Weights of a small CTC audio transcriber: norm layernorm, activation geglu.
Rows from block 8 of a small CTC audio transcriber, named by matrix and row number. Rows with one number belong to one neuron. Each number is 500 + 25 x the weight over its row's rms, rounded and kept within 0 to 999. All counts start at 0. Numbers have three digits each.
Before each neuron's rows are labels from the 100 clips, of 14976, where the neuron reaches its largest size: "top examples" is what is common among them; "loudest band" is the band of the loudest frequency at the time of the peak. Only what is clearly more common there than usual is listed. The data: single English nouns, adjectives and verbs, spoken by a formant synthesiser in many voices. In brackets: how many of the 100.
# gate: first MLP gate (model.blocks.8.ff1.gate.weight, 320x160), inputs 0-159
# fc1: first MLP up (model.blocks.8.ff1.fc1.weight, 320x160), inputs 0-159
# fc2: first MLP down (model.blocks.8.ff1.fc2.weight, 160x320, transposed), outputs 0-159

top examples: /ʒ/ (82); /j/ (82); /u/ (82); /ə/ (82)
loudest band: 250 to 500 Hz (56)
gate.57:535520502485485475499544543463528516504507498485451507490487526458495491500495509505483501534512507532499504488524524521533484508492499517430525487499504496490488503505495463467525530477531481460494548482497474527528478526462459488520537457505530485487490472549491531479497521538481517522508460484493499485470475480459535545487486523491521459515486480473482476520544457509487507515533515520500525505495453492524497469519486470501521544444527480492469463489495530475499540453546496
fc1.57:477475501514496532504470510516469461466507549467526486506519502513487496487502459483498484480507510499497531482503503465473513512518523490541488492488497544491492485498494521494486489497493481499523457518509510470444503440527531521467502492523468484531505521503464512477487499471465505493505525544510502565489521499497453450549534493510494522496503554540508505457472525504511510463455465467523440433501538492493524538491524523507489479523475515526526543520475480502486484532467488
fc2.57:527509510415504529514480531530503507499521513505500473504544492506511507504476518473528479497484489535488502436503535508443496504472483464530498504496462507488464478484507504502525520489509534505510451495480495520503465478470504503525498506517524527532506539500480512478518463451496482504513554497505463510497553492481494485485503526476480530502563469536473477464507501535482476476500449503518468498525548456524460518519512539496516441504513481489525545508480495485472512466504480

top examples: /t/ (100); /b/ (91); /ɑ/ (87); /oʊ/ (87)
loudest band: 250 to 500 Hz (63)
gate.138:537455484541504498536518486510446504466469450452482474462491499502519506484512486504501517519487502476439480446471510496474501524465492516529491504545492513478495489470465490491489496484532500535501511486507545474528516487487552536490510488524537482508513487474530533484460506495446512522465556492449559501514490499486454505504547480507481508490481505515494518492477491523496501516546508491466444495455492517536477504514499494539463494505510514490452531495463484503518483519505507
fc1.138:529479497538538496538506491486514485545507545556550492545512519490478507460491497489523492527476502491523480533515506504511486480503488484534513452485486496517497498522484499535490558483475550509508506481502504559504509484519581513494504537464493544486515511483466475518523471531496499508472507532495488493496508427512539496510547506513483513494483480441489501537519520519512491484468484510510515464515484510490503500460461527488495519502483538525505523519461525543506534448495493
fc2.138:494487485512485522433488476488515533472501505486486469490568523525523507492493465479512513517483508517498504450473534479502565511528496483509478488507503466504468531517527461508490490493514504527491495492489526484484505513486518507506488480554525535487500542456541531526535466525510489515508461481463495508497535482505571506511495515467472522460524540487512496465485508471470464509497507538493466471493495524540527517495491476500449448541512515538485537478504446481516521507492493

top examples: /u/ (100); /k/ (100); /s/ (100); /l/ (100)
loudest band: 250 to 500 Hz (74)
gate.46:504552481495507480521496485510424556510469485499553512524526497514498512488518530512487494510495491468501457461493509483513517515479489504499541510463508478515477533450516472483468475512507491493485487495506512504550521520440492490519443498523546473506529501505515517470551469509502496559510506481531472497517530503507487518497518549470498521496463498502538517493478546516469505521508469482529478465518503519462462526466498502476469448459476470508513477489508494504516510445513530
fc1.46:500471482541515532497539517487565488497509495509504473465493503487489442524511466437513507502494486543511525534511476512487478485504451526478480479557492511496512491542474520482553530515476522513512504463527456515440509442541494519506517491507497553476502528473481521500455539497496531452483489496464501512529489506481521497494496477540488494509512524479477482492493515489481524486484478519467483488430487495515545494512489507499519523525496503515509495492469480460509546537520497
fc2.46:496486516500478485495527491544504494492496529486492501469503527478504487464513454497510522535458544491476518500494477524484481536505483497523484457467493512468441478508505448483522514543488511491558504500478479480507505524503499518482510509471480509498538515460468513530520509515449503457512468509512525514468510507480466485542507472516464519515502505566507451459527476509510475515472515513518497488504494490489506436549574500486468469469490499511526453479510511474492538537471515

top examples: /t/ (85); /ɔ/ (83); /b/ (72); word: bought (68)
loudest band: 500 to 1000 Hz (70)
gate.316:503521544532462528507499538493515470521508473520546547522487497484490510495512462501553515505499477495496537496454505483470484483505507510516475515538518519478487560488512520509524469459507483475488509515484474498489491515494531529460576484510451497509494505469510491531536506450496499519501518461505514480528470491501552490498453508489508549479517465460524510465457512478490500483459511511507524458471528530480472490504502500476482534501487458511503504549511486529487530452534479
fc1.316:513465463491510501551520496476523498510480515525497437473533464540525471504455499512472475508467496538493491479519482514549547499479499459502552538496504502491451462522496478503479514490496526502536487504511552506482497496522484475520448521523541536508534497483503495503452505512529505461473497500437457492476485480491480489493539506504502446546499498550494505506527498483497475506488495516467491540490479502519494498502494515511550480466489484506459524471457528496473479532481516
fc2.316:523501514520512502482532536495471473506533431485513511508488525507458503494510496460495510477500509489482458438543481506530531460481463481498502502466519452516494475496491480490507516515522515508539457481489529464528520486493501464454485492499545509450552532504478510513503462445539538494518524502473476449558506492498475554492482499516509512489541517506452484469472485454523518505547500525505510511512519508493507501500471522505496492479479458467494509500518507506498481542499474

top examples: /dʒ/ (73); /ʌ/ (71); word: judge (39); word: jumped (32)
loudest band: 500 to 1000 Hz (81)
gate.163:516466484502503484473533506497488461529520531528531513512483513470490504443512465483492498502514505486484524495473501472535484481464503534473498482505465508495513575488465539485469494498557498480518495470487478499496447510461520456500528547511469556475520453537483483488494485548465513570506498509462519487549551508494539441537487524504503529480520495468534483476484493497495499461489490480520502501505476473506526513527487501498524506497522497514532471486494465500491518511506481
fc1.163:490527482466485480531505462519508526516496479484546527486473502512503516493511505474461520509515465485512540514499475437484513487499481446496500477499525520495493527458561507487491497427522474477509497464492485492509515507484487555485519527476498528494528559519500461476508498529484546499518471478522476521553530482532456540512489546504494525475539529538483489525463474492461510517471496513525495505495524466526494519530510491517497513487538468521511494461477475535468519527509515
fc2.163:544470500519493497481495517526510501491423535512473499485481491526542514515529481521484492471486549467477537498470448546490513462499491480494490481523497510505458450496493507484503482526487499509502522516469532531524502492487479477471515503518491501475531473551485439497532521529510464505500483495494543484533481494515489478488511494498482520534512503485514492509516504535520509523474502480528434498525503476495491505521508498415481495482526484511449491491549458525494511486436461

top examples: /l/ (89); /ə/ (49); word: apple (47); word: cleaned (35)
loudest band: 250 to 500 Hz (48)
gate.113:496518511438494480526465505460483542476501526495457520531479472478545476516463488506528479490490494467470491438492529510500473486493506519503529468484470486520519553542461531514482522492501503532516492496512429511498482469553504506554510510527525490466509499483497491482533468488510508489529500505518550494497510544486464517522530516545485504501517473533548495495497491524516471481504483464511492510526475515517490490508551501516517515505522524546502438536506474538525498487502482
fc1.113:502498481568513492480502529527535488502543526506532464477561523510501528551522504481486523501443538543531505515510497508473495478514490485454493493502536530514528511517501507487520483510530500505513529511498535499517524495460534491440485486454459492487481559491510494508488541475467499503463502483521473514499479485465540476508455477464493513538510494495506467506524514502475514506498522486481521551513523462481520505455473478509502510509460460483503486462448459510535488497488513
fc2.113:556473480493529520539475548494486491502469518485530415505465529494553531486459479479526469547447535515509521490509511514495495520501483467501473476485481528493498450466497481527465462507509463502495459472480477487488514500469508498506509479515527514504465510471498507512527515533490462470511532486522530510487526517490494504493535506524451467492499484524491518511538470473511489467481462468479495485503478503457509482529560487482503533515516477491549482491478536500461497499502485

top examples: /l/ (70); /ə/ (48); /æ/ (47); /p/ (47)
loudest band: 250 to 500 Hz (51)
gate.257:489498522462501493508450466494524543479492505493524478455565470511511509507507488506495525533500531497523439449498492525491518493455465469485493499550480485518498537496551543486512498509487485507503510472498514521542497483468509485498508490526500477506463514489534520487514478517517514485480494458496501486525505450515476530517497506521533452491561533507477491506490492531509536499485521497530473528525541484463497498456521508547507502499460477518502502478513534568471525492455455
fc1.257:519519506487472459525503475520516535471459481503524498525478540521498519519493535454486479498505489507502511534520491516580476505465537518555498532507537535497518488518479485479458505462462500503520513539540538492438516509519478526474490503490493496500497478488502436509489543516484530502517497477544496543507492494493493502494547486498491541500474470495481518518530494505488509480506528499447457467473530501525512464568521516520507506503479481485497499483478538494521501519556493
fc2.257:490509528542478559497501510507512501487524513499451548532484498489524523485505489462498462477492482507480552507502518527491499518472501509523488509528529470460510537499481498540561520515510481494471490487505496477487461455492514478473469471502466470483519516519502493486510480458555501518539453505545520482521496485495516494494482520504504514432544499504506534477451543476523507530507520543549530472510474538500506519514448506500522507489544515515525499468481495513530474501451492

top examples: /ʒ/ (100); /j/ (100); /u/ (100); /ə/ (100)
loudest band: 250 to 500 Hz (64)
gate.310:521513496494492493485511485472523497462484548500490550489461505462526535500500477493543489519486470517460490545496510521519455473493487542494519508498539480457534533512486487507525532514511472485475469514538461526506486519473514463501494456483477527499559508528556480506476485474489474487466521466478511482491512476520539547503496479486460466516472438481547507523507477493508501508472509527520521548525462522518516506509531498473537515459513505489473508494463534479485486470529485
fc1.310:494541528493484497494495528512511502503500473540525449453477474477476491463528492474489507494501504505433473491546524561512500510497455488521512486529494551514510508522483514472472487531446500484491539516462504511505505512515483508478447517512480502544506527506500498504507532443487506490511498537468505521528481479493514466471554491504540486483536537479520515448501493476500499472484486488494488449501513474526454484490537471535507485552474470506522466481460505507519488478478537
fc2.310:490494492427520509521527495481477514479481453457490504451461512527488484506491494505474530464518494535482501483481477522530479471523494522484503500483524521466530493501449518493445511506486497505486440544501504520514521468529476484464482519472468531523508489500459481494509501504544513495479474489545485471526546535474492516467509506505544519557496538508492488453498522491513522463502499489483471512493495522570488493478536499469515465521479492508472512480486508541474510489557511

top examples: /s/ (95); /dʒ/ (52); word: strange (49); word: school (46)
loudest band: 4000 to 8000 Hz (91)
gate.242:506485498503499500460496512482470490429547515478547482517498471532486467439490490498517478507497546521512531505536508463487485481482478513493525497516487524472528538500498466495528518472492492500534523548492492537504503481508474487463456517468453521525475490496496495527498491502485450488520504501535542553460496488526510471465482491524479531467503472517500470463499538505499480553506457480542516475497521485504508461509478493506491469513471470483528478494466541515524473492559500
fc1.242:525531503510495481542534438524505538489467505503489535502511509507517503530512518469502515498497464463502469508461537521474523484499518511476507524473503491512455465467523494512517535474505495489496517484544524498515466492541491498529524478568527448503507507527533488481497490525484513533484499532464443469521516506464474471500519489488504530534499494436535549537486473483500532453474511494470460509498465513477504516455520475472486518511497513507493538527548476472500518501467509
fc2.242:467519470533482521529541506511493473504491557496532437441503502509489452434465516477520495464481490480536524484481506521483507544485503517498537525524498502532463496509516472533499532479487495472511521502504542500485470485522540531495499518519476476500521519523493473487502510480514510495533462533501506457554497561523518489510505502539484540487511514522498487496530483507523507528466494494542499495483485491482493510515485485511494516515557506537519462521468466575509491481490528

top examples: /t/ (87); /ɑ/ (79); /tʃ/ (77); /w/ (77)
loudest band: 500 to 1000 Hz (82)
gate.203:493451503528517521527460525455498513468510518509524532497510512463498465518477491562494542504487502481459540499517505533517471551469468495573511493499512541488492548506531496493507508464529500511517488503510487513497552484480523483442501536524465497480527476523479540523480529500493535506485488514475503485480514530533493472495516484489457450514515513493540533482494492495518524460523479496469533504518526480514538502472483519487480445498492489445476527469472487487502516484522484
fc1.203:459493475504524475499505510466508489519498537518534483496535539449476542522493544529499511485515530522480537501537483482511512515503470470523534508458488544502498531521502476498533510448499503478481483510520496506488532500501541498476468495461448497492518472516475518517505503498499562470482502541454466540503492505513489466496521538528508525503526491493488488475485449502542478470545472468503547503504527513523555503505454501480553529528517514487452506493468498476495532496507506
fc2.203:469466518488533428492490477513499524481512482531507493544471501501483529516448505476511551495486453477520546514483506468516526511495502499512479508438472515521528529508528481497458517504563471494491511510501502496516520464502536472492514503523480492504502468494504523485434472452573501491518520492486490497484493426502464517457487516502514529491512504469471497486512514482511485467551491518488523506516504503534532534502488509487503488485489516483484526522473470518484501518565477

top examples: /l/ (93); /æ/ (79); /t/ (74); /f/ (67)
loudest band: 4000 to 8000 Hz (47)
gate.130:431487552549515503516486476525492534524504513485507503456526523524511480496449468462505547531521494516500466508466499508554487536495496488522524532544490529491491534519474493514500463506520484479463486543500542491486505472510505512472497517529477484522495467467522505514530504510495464530454507510522503500494521510501554519535527482481483507482476540453500434549496491515501467514499516495526487539481514507477545506492511469506513475500494517531462505469503466529490500471460471
fc1.130:543481471503504518516502506467516489482489432533463490508478501482488516527493493504561505532512512464485519511533516472507480528554502497532466444497530510513508517502493503487515533459513510524511494462478516496487505526472504496543514486459443476507541496543509495449501497512518487475525522516478505462476505470508453501456530498507491458520557451508499550533484457477517452507527481522490502475445511482483519524494506528509483490510484525448514502494504501511495478489458503
fc2.130:523509528483510515504517547514513543499472521503473516476419468462503503529500540490550511517451497530543479475486470529518505503518468495490530472492507514485531536485519484440481489539504524532497501447442477528521514491506530538489508534484524512537471525487490490493491515474508462486461460527484527491498505473486499485539520477536470532482480511510488532558487517513466500514482472510571500481485523527479530505481516503490519468503487499506459491493493503495479469514494500

top examples: /l/ (50); /u/ (42); /b/ (41); word: blue (41)
loudest band: 250 to 500 Hz (47)
gate.287:520462530523495516551460499488507508529466502527519495488497474486513536511456481522504510491524473456551507486500508526558507498502526508517515503549492522507488501522496460469454456497514486478482537458517499492488467511515509492526498487513501488470509467479518482498552463449528471518509532454494481469520477512509532515495503526482476507484459515515470444505494485465535513506472464503511494514483509501516548468502510533554519551444490509460514515490503510453457528487496503
fc1.287:463513468536535499484512521479493505504493501536476499499451491535500457461519491455497539486469513504468479538512480510528517497479513501502522541497530475481514523519494531533485484484485549477492455530493469501529530493499505503514478490478509528491508526561524509459529519501474466519531505520496487539501529523526431489485472485529522498523504521504495513497481489543501531475504497511527506522483510565481423506498499516524511450518486424508529506461493484505532496528495509
fc2.287:465543501499459545487504515513514510480475512512524508517511521531525507472534525503486482484476519468520520504483552518531466531499524469487486475506510463472525511482497463507503484497498505476485542502530476500496530466528482512525507495498492472504503483500520476498537521478461429463467494506534479499495459506512476479482542511498558493463526469529508518562452482530504463501509522450551486507463494483529481478516492526456467492501475538504509516487534467477471466538496527

top examples: /s/ (90); /m/ (49); word: small (49); word: wants (26)
loudest band: 4000 to 8000 Hz (86)
gate.295:504499473495471457524487509491423475500490527504483528493491504496511477501485498537525500520502511511508534479532499481508521511477484476484533491495492536526488538482498498493450501492476535494472503517495495488536485528489483498476495516510523501478457487565538489547522467509540526499494531524511534473481511533541425520472508448577458515480538497501504464478476558510491486528508512493512490484500525550519475520516488505480511457467467515517510477468530491508501514513514458
fc1.295:520517512487488479513472520532479523501514471509490500493444520520506505508502523567501481512529524513510541515519518475497503520472491473489496461537497500505500515460524497517477520531459500517512478471517536524503514524508508516456486467509485500512478510505529453507477477507494521519532473456507577484468485491548448517439477490526500552458538485534451462427497535487479504508500483525545510495486471516488461513502526503513473512489476497539499486481479511520495495474488467
fc2.295:487510471480501493528514498492504473516485491541497503518471500452477506456521481489491433531513509511453458530486502519505529473511493497511508527496500462483469507481477475493493533496505506520533497472502534549526468507461518516489522475486445510510466490538488477484507524505496480531477504519495514446512546504506501442496491503516533486443517532487459479493549485517520521475491470538473531553475525497489509501491532519486532495487476481494538515469521496471471549473563471

top examples: /u/ (100); /k/ (100); /s/ (100); /l/ (100)
loudest band: 250 to 500 Hz (70)
gate.176:492453487536546473512523494497494495492493529473484492541537481484483551517496542482498528460513478473500497459495515521466525447459485493561512492478475472495475520515473511486507476446542522513512472537523552496530488474461523493477528509476555501506546502554540508454515526490521481478511514466509480507502484504522476471500516499481507488527529519465474523481476489510522498440492524508517513490513508516519501468495509531489503456502501446479516527502495468528523515465494508
fc1.176:472506509542490525473528454474542492468552474477548488454500477498506432484483489479506483475459480533496490548490468496477473494519515521502510495485509530538522481522507490471551499541496502495528455545487527486513473521521476501450512535479473504446491512508525507498517498503534513487506485526484526517470500480538515529478499494535503480498486491518521490467517484502517532562489495502507536510514512460517509480498443485500458481525517538472458459479468523481496503485507532
fc2.176:430519507536505498503506537491536496508527479471509521491533521469495515517524478497461467455504540538513537506505450517509483449517492543530489491477496527481480481513496503526466516505481521447517492528524501484497502497553515532485494531491478508524469501511501555510481530492492575517498501471542525517478498526498482499491530469508451487537546455502474506510512510517513494503476512544491501501504526493488502451498558472547493500529511485509487521531481554476506530507505497

top examples: /u/ (100); /k/ (100); /s/ (100); /l/ (100)
loudest band: 250 to 500 Hz (71)
gate.5:531477481489497497496476487524495513501492455516514565513507507541556536532514532494476514497478457471439507487504480471489519546494487518473515503508479499499507543460516527484463497460500520465454476498535490520496535483463520497493473467489547481525474482489481505471543492469515496522493520499500473510483565500505470501528483511449498487505481488462495543520492476510541453464517565497474505498527518529459484521493486511522487477510519481481492544495473521502522476463487520
fc1.5:516522493513500515504511508488487524460550517497454483521517509504471527516506539499518518480484472460491447460504493484443472487522481495528530524504516488522514530527514472533520502456530499510505474498508459508516486519419501518530495491480509473467523490541564492458544490473457460535506520503524490526524491521504498436513515508513512495534458523497496521518504490525554492479493510518468514511508522500492479497498451514516497458500507471522488521508520470521509458439509522
fc2.5:522504465523491495458481466502495503496506457521488524476531505491543550516534501476561514500473524507533483506504523507492545505489533482498481512438533483534499517491481505533498475494521495505428491508525518527496478494442519476533536472519533519468511448503517512513501540486513494504463482466524477492513504500511510504493504497475535492536492505470514494424546485512516517485492484461472518518531501489514517553457469498506528510471478479508528534517525503512527462450511519

top examples: /dʒ/ (100); /n/ (100); /ɔ/ (95); /ɪ/ (95)
loudest band: 2000 to 4000 Hz (43)
gate.300:482499540521492504538514500492515502460474482488468470510511502459493547519443490492470551525507489497495522507481505554527503496512524478512503444544495541494524468548509480497483505516511461531489449466527520489475486535495504455486512497473503472484479474500487504502490445477498541504468480492543470447528513501506528541441510472477478482483496529490485437501469460466515531501501506510509533470476502463503522506504505474484497485502479471481491499553512497465497530534497492
fc1.300:527503476527544510490529470518498480467512501477520509509522492472497535505486505472489525510491472541515539488501491506496525510518489524479517536549513536498501512505477510523491457477513530485487474514531500488457480500487539490491495498519517481504485455520530523504529441526474492492451523492532482492543552468448488500498529494481461536538491536506480498521459515446505516493515506451553506511518544500466519515514520547483514535514470526483480482549518430497498473500531512
fc2.300:527497477491490487513475469536484524544492497531509509486481487496485539504502534464449531517559491534463496455505484498460446481475486526519521482520489537501488499464484492505477542536496524505538446532488497489520472536523487478505513473520492493506489502488508505515477520491565510475486488504502546482492489501500479489543503519471442470479545505485501450490476535473476481477522502499506532534486488509510476500567568527487512492491516494481501508519450483498509547469495504

top examples: /l/ (98); /ɑ/ (58); word: clock (58); word: yellow (30)
loudest band: 2000 to 4000 Hz (32)
gate.301:550518438523497495467534493497472517500513528501509505534462502514524482501480498510493508529479485512445487475503504462486536502492507516523548535498503529459507500477480519453509469503486510480538448502474507558534517488496509489560501479458491544492512522485443472486481505498496445516532503474497458489487532480507496516487521517489519464543506528522527491491510500514506525479511518493539490522529516504504489445531505471538468485526533484501546503500547472476501497541530540
fc1.301:471506494443464517501480502536534493477501466516484521475509501511526539468506545478511502492521513497532509501478527547509465499511524477487459498502522446575482492526499502565507529537519489482500541526482484397492502534518509527468490512513525485514498464498567511505506476545494528474505522505525505488480495540507482488481455480476492522466496472499474492493513502524513481487466498493465481522509504526500515549503487500496506496485478521509449508494454506533515492499493484
fc2.301:483479482513487487530471466479546489476507474493521497476557496490532495510493492463515504509525481492507518481532517460530500516578472491513505480431495533527491483530514458494486493531535447491519514516487473477500523465518535507515497492540466486530468488483493479529503523471480541493496470467465526505473516486548472483494467487483455477486558482502492498517523465486524430487432530526491490514508468488475513498487510506542500495527492465507518480525512511499497493498527493

top examples: /t/ (99); /ʊ/ (50); word: pushed (50); word: watched (49)
loudest band: 4000 to 8000 Hz (77)
gate.304:513481508496509497490508540505479475495488502495532473477481490486507488485514505490476507513480474453512491533468486471534542489465472468535516489508519512533514514543501475483489505487517514516510520416475473535538445504507476516481458511482484475527519492534463492520533515523463489506530541492510522543465473495493494538457455500529521482491463501561468499481492488516516443496500523519484507477455481528464540494465525500471486499492486493520528475541452506490512548477525501
fc1.304:475470496524522545488496545476500468478475513511486497521479471477521472496507518515484470473484527460537488533488530505510532543465466498517490531529509473519492480531501455501514555491478515515513542462515476503490480497473437494506479489509512473529552431537438476526534524523463495484478566512487519513507526483495517504501502481518537476472474544515480468485493506520528503530514495483505478518482475477494514491476502499518472506481468519459496452492469519472468488487515510
fc2.304:534477519529506526533496485516475483532523516540522535464518543486498512516468463483508477477506498495505552516477472513459462490546509530529524528456510501529490481460509494505508474507539507486517474508497502536498514458465527505487476546468466526492478484505568470529491494506463494496481509472509522549491522489502505543549523531478510464511486500498494508524478494494454514488442518476475458509476518514509514523449467494489511511478472541519473509487532522485474547496509472

top examples: /t/ (89); /æ/ (77); /f/ (77); /l/ (77)
loudest band: 4000 to 8000 Hz (43)
gate.97:516488496499481531511477559507527450520521555500500536489496482529484491496521516466521511492456471505484488464490520471537483532492496504471507531537513511505502456491512510471491519513490498509505464492511535483443523477522516498454510519534486511512478467446488487504531477508447519520536506479516524481496476487513457507435514508470496494524524504510464484499447507516540519497514427469488491490497493436498526495495470462495512479494485460541488527487491515478482453458500503
fc1.97:490486488499530470493505462494479550494479479505563492514495494474493539491489535507458496497531511505504519528498449469481503497530504473501515482450452477484510554519503469528484529455518514478509523540525490481529468485481486493557474506503524474511538519537518529493495490481570465467521501509506474528516526490466548527547513483486562528498496485502528488526517523479422459484487518520506519506513509514503464515515504518515496519516522511488504512513493524493537538520493513
fc2.97:464527485495494428529525490477504488438484487528506483502518497465473504506470556476471516535504525490507497489527502546516489488505488479497493482503503524490583499485494489499512504493510495478551516497539463507490457541480480504528513505517463471549493479483515491499513480483567540528459484514489506519492465464504469476526468454519480533489454491522513473546495460496518500506467542511462522544501525515529494481520498518507487528525497513481482501524490478471507502465512476

top examples: /t/ (90); /æ/ (81); /f/ (81); /l/ (81)
loudest band: 4000 to 8000 Hz (32)
gate.51:532500479542519509495499548523485446510481472538488465530485521539489490480492484547490530509510498531522530465455523493535475561544511483497520539472489503488481505498499499486495456520493521497500456506461486485512559470530550523521483550518490528551507495536457515536522507571478468503500503484489516478469487506469539504489519531486498492503470479488458500462488507554481493476515480520531513533521494524489513485475500545487487519498504518512477459501490495495496506505519479
fc1.51:484495448523561491482496508525466462519532499486484511524483499474482481557482480495500476498495510522519483498524480526528482452479519549492500468465468502553517511481525504469530494461472504507504495484475479518502478532495531456533492494494538509509537504516466515500514524503511483543465490501513491506542561447501511513477522488496468508499516533490516503514508467465537466477528500458511501500431499517560468525480510514459523526464516504493508509494541479488522514492477547
fc2.51:497473509436461522500506482472468532522502482508449441515475501497472499498551541504508489483495530499495516515503506526554483554494480488528540507512482517507510509510521522467523513508511462476458492529483484474500501508490494462489453538467477494498489494514479479513496556511558505513473497523505536537500491492495484490505479519485513491469450475530502514515514511492501495479451452464485471494437529508493494566513467519490483451502509523444498514487506523483523489486470489

top examples: /p/ (97); /ɪ/ (97); /tʃ/ (94); /ɝ/ (94)
loudest band: 2000 to 4000 Hz (92)
gate.146:532513524461491521486491481500524511507526498499494489441504490459503514459504517529491499486521499520489481470484536538475499491533457521501511482504527486489514493534494497507475505455495461502484529527535505531473512516473487441492453493488465478517478512524500534505476487487496556515539525523467531511516517486469469516504475498482516458564477452523511484528480489534496516494497479489499455576529453454494484526493479511495487533478484504475552473496504482556498517488475467
fc1.146:497514521491468516529539530531544488464487516478528468491498494494496489516514503546492504516526465492515517561459466517503509505509541511483468510474496479515504531514505476503503509502520509522496499507472488424498523509518458510548515470496519494507511479481520529513514496517523457556491514514504498485470470482504538463479511505497479480460528484463459517490525485488538443492513454496538551486447515488512473473512541497506555431497491505508459477499479494464475497527492499
fc2.146:486538494498527464518492497546512514500484563533502531496516488503519470513516490501507515495486522504493477501491511467512459516557494501500492508507468460521472479479520486491507532467493487559516478521515523485514482468506482511551522508501533483500489489503519453454495501490548451494475496506474514487507461467502503511461462482478487487478500457489503520515512505482497538511515521526523462506542545509531515486485465497482502473567523502498417478566537503456496512532513518

top examples: /ʒ/ (97); /j/ (97); /u/ (97); /ə/ (97)
loudest band: 250 to 500 Hz (67)
gate.183:519484489483481494468495469522488472532488499480490492533535498437517519509496487481497505541467504493526509461508487502471430508494505548484519505494482540478513484550489545526522483490505520538513490494485489470489533525481513512509506481455520489538505466521494428493481428519502517495500485524504526479497496486511502566510509467504511447520472481489554479510503477495468485496550533491477520556477490457508512509526490503499519467470478478480460495525463482512506485541526493
fc1.183:456488552542477448554471485542477501469512563520499494491486538504500549475483505476504502464439518512521495488494505483473494495473509498501500480496480502483518518538518546530507478506543494509508491503524513560508505503534511479471503523483487511483499463424553488537497519488488487546499509451491519524502522483505475505504520486506490495489488483498498503509522523474541497535483488520487511531514444496467560501475492501479523552477536489502513460513491493463509461493496489
fc2.183:531465531504502505530471501506492487485478513489506503556541510429504525473502458474515465569462507513471476502532513474524458485495528507552551517477507502502485511527487481521502472507526471467553499471542527504478483500503484475491508508504473465480503511488545497528514468474524520500485517494519508511501518449492524513516512463508472484523525488484511484500471503485472460490445544486501496535471470494510504521531508510452500536458538490490542517506474497508466471501458530

top examples: /ʒ/ (55); /j/ (55); word: usual (55); word: judge (41)
loudest band: 250 to 500 Hz (49)
gate.145:479514504513480514523476475523526495472517510510495471491519489478513438517470499515486517479517498470525512501449513494497518523514493489514483463490518500544518502511504530494517478514576471498495480460529516510516516527500479486526532538514517536455446467455530462487514529545535546460541482458473470479487503526520486511529485522477478507492478478484509501504541500566510479467507491483490500526503506492466485491494490524508496481434495492509474532516465489510438530535465502
fc1.145:461492485484488476502501503478460511476545505493446512475527485467473503478545487539499480463512495541473470516493526473477485481512465487522475483508520507511496526518450491495500530525516536479524478512492476510536454504529495508445520506539530480484461454489514493457539523516505505484515490508480508505544483485502510477517475554486553479535487501454529490528513526522492505521481470490488475519523533461501465513480515486481520455555497503454503524483462530525510553495516485
fc2.145:519521500482512495520523553521509525484470523525478464535512495463465501497472587512496554470513500475518531466485507487504482514478490464465522542505533528516459515515500516504462529501497489516499514481450517550538511505474545536466502487479503516509471473492469511494489495530552488484482482483523470496480511519478468489510498458477547503432525465495505521542493481488531450475546499483482484484484518510452484481499538507493507503509497490477464498513501484523494532486508522

top examples: /u/ (93); /ʃ/ (88); word: shoe (88)
loudest band: 2000 to 4000 Hz (90)
gate.247:499504502469467426494454505499484484517513536475475511483470488485443488494460514471487495522526506543541496495507518465543465481452499505465509521536457529484499536494508539542503486452511524475539462480513512522546516533529540491514492539497522524539501465463475527506524524513509497537490504490480502517515471502507476517481501493488486501528446535517485521502522524532503468516480511543523469497514508494521494495463499507486535540464467461508532500539479512489493466482508486
fc1.247:519472518489484523515497566470488503462496508490511505506504494525539509475524547505514482499491506532491512525502465501550451488471495501522481474471505468505499497481458484538476509508483491472506527513480574451480456519526492513501471495500470517468486484519534456480502504481527497485512481508470514498503483493490517499527559474532519479535551506485481495509523540513516523494525514510512477531480470462424490484508508467481500481510475509424478511540519463508490489521548510
fc2.247:458508499483516498480513494491461487466502485482512502477522520459487518470514482482496480479482521531488517483530517510507526512478494537519516484492523512463502467508513502508523525493433511549516422497523477499500556482513511479471461488512488509547488505480489487531475518472508502495528505507507526461504498499505505429504512498497492483494510528513495507510500489506500496567463494516507498518512477534545483482536443524514563501560595489493475469479498516519519510487500461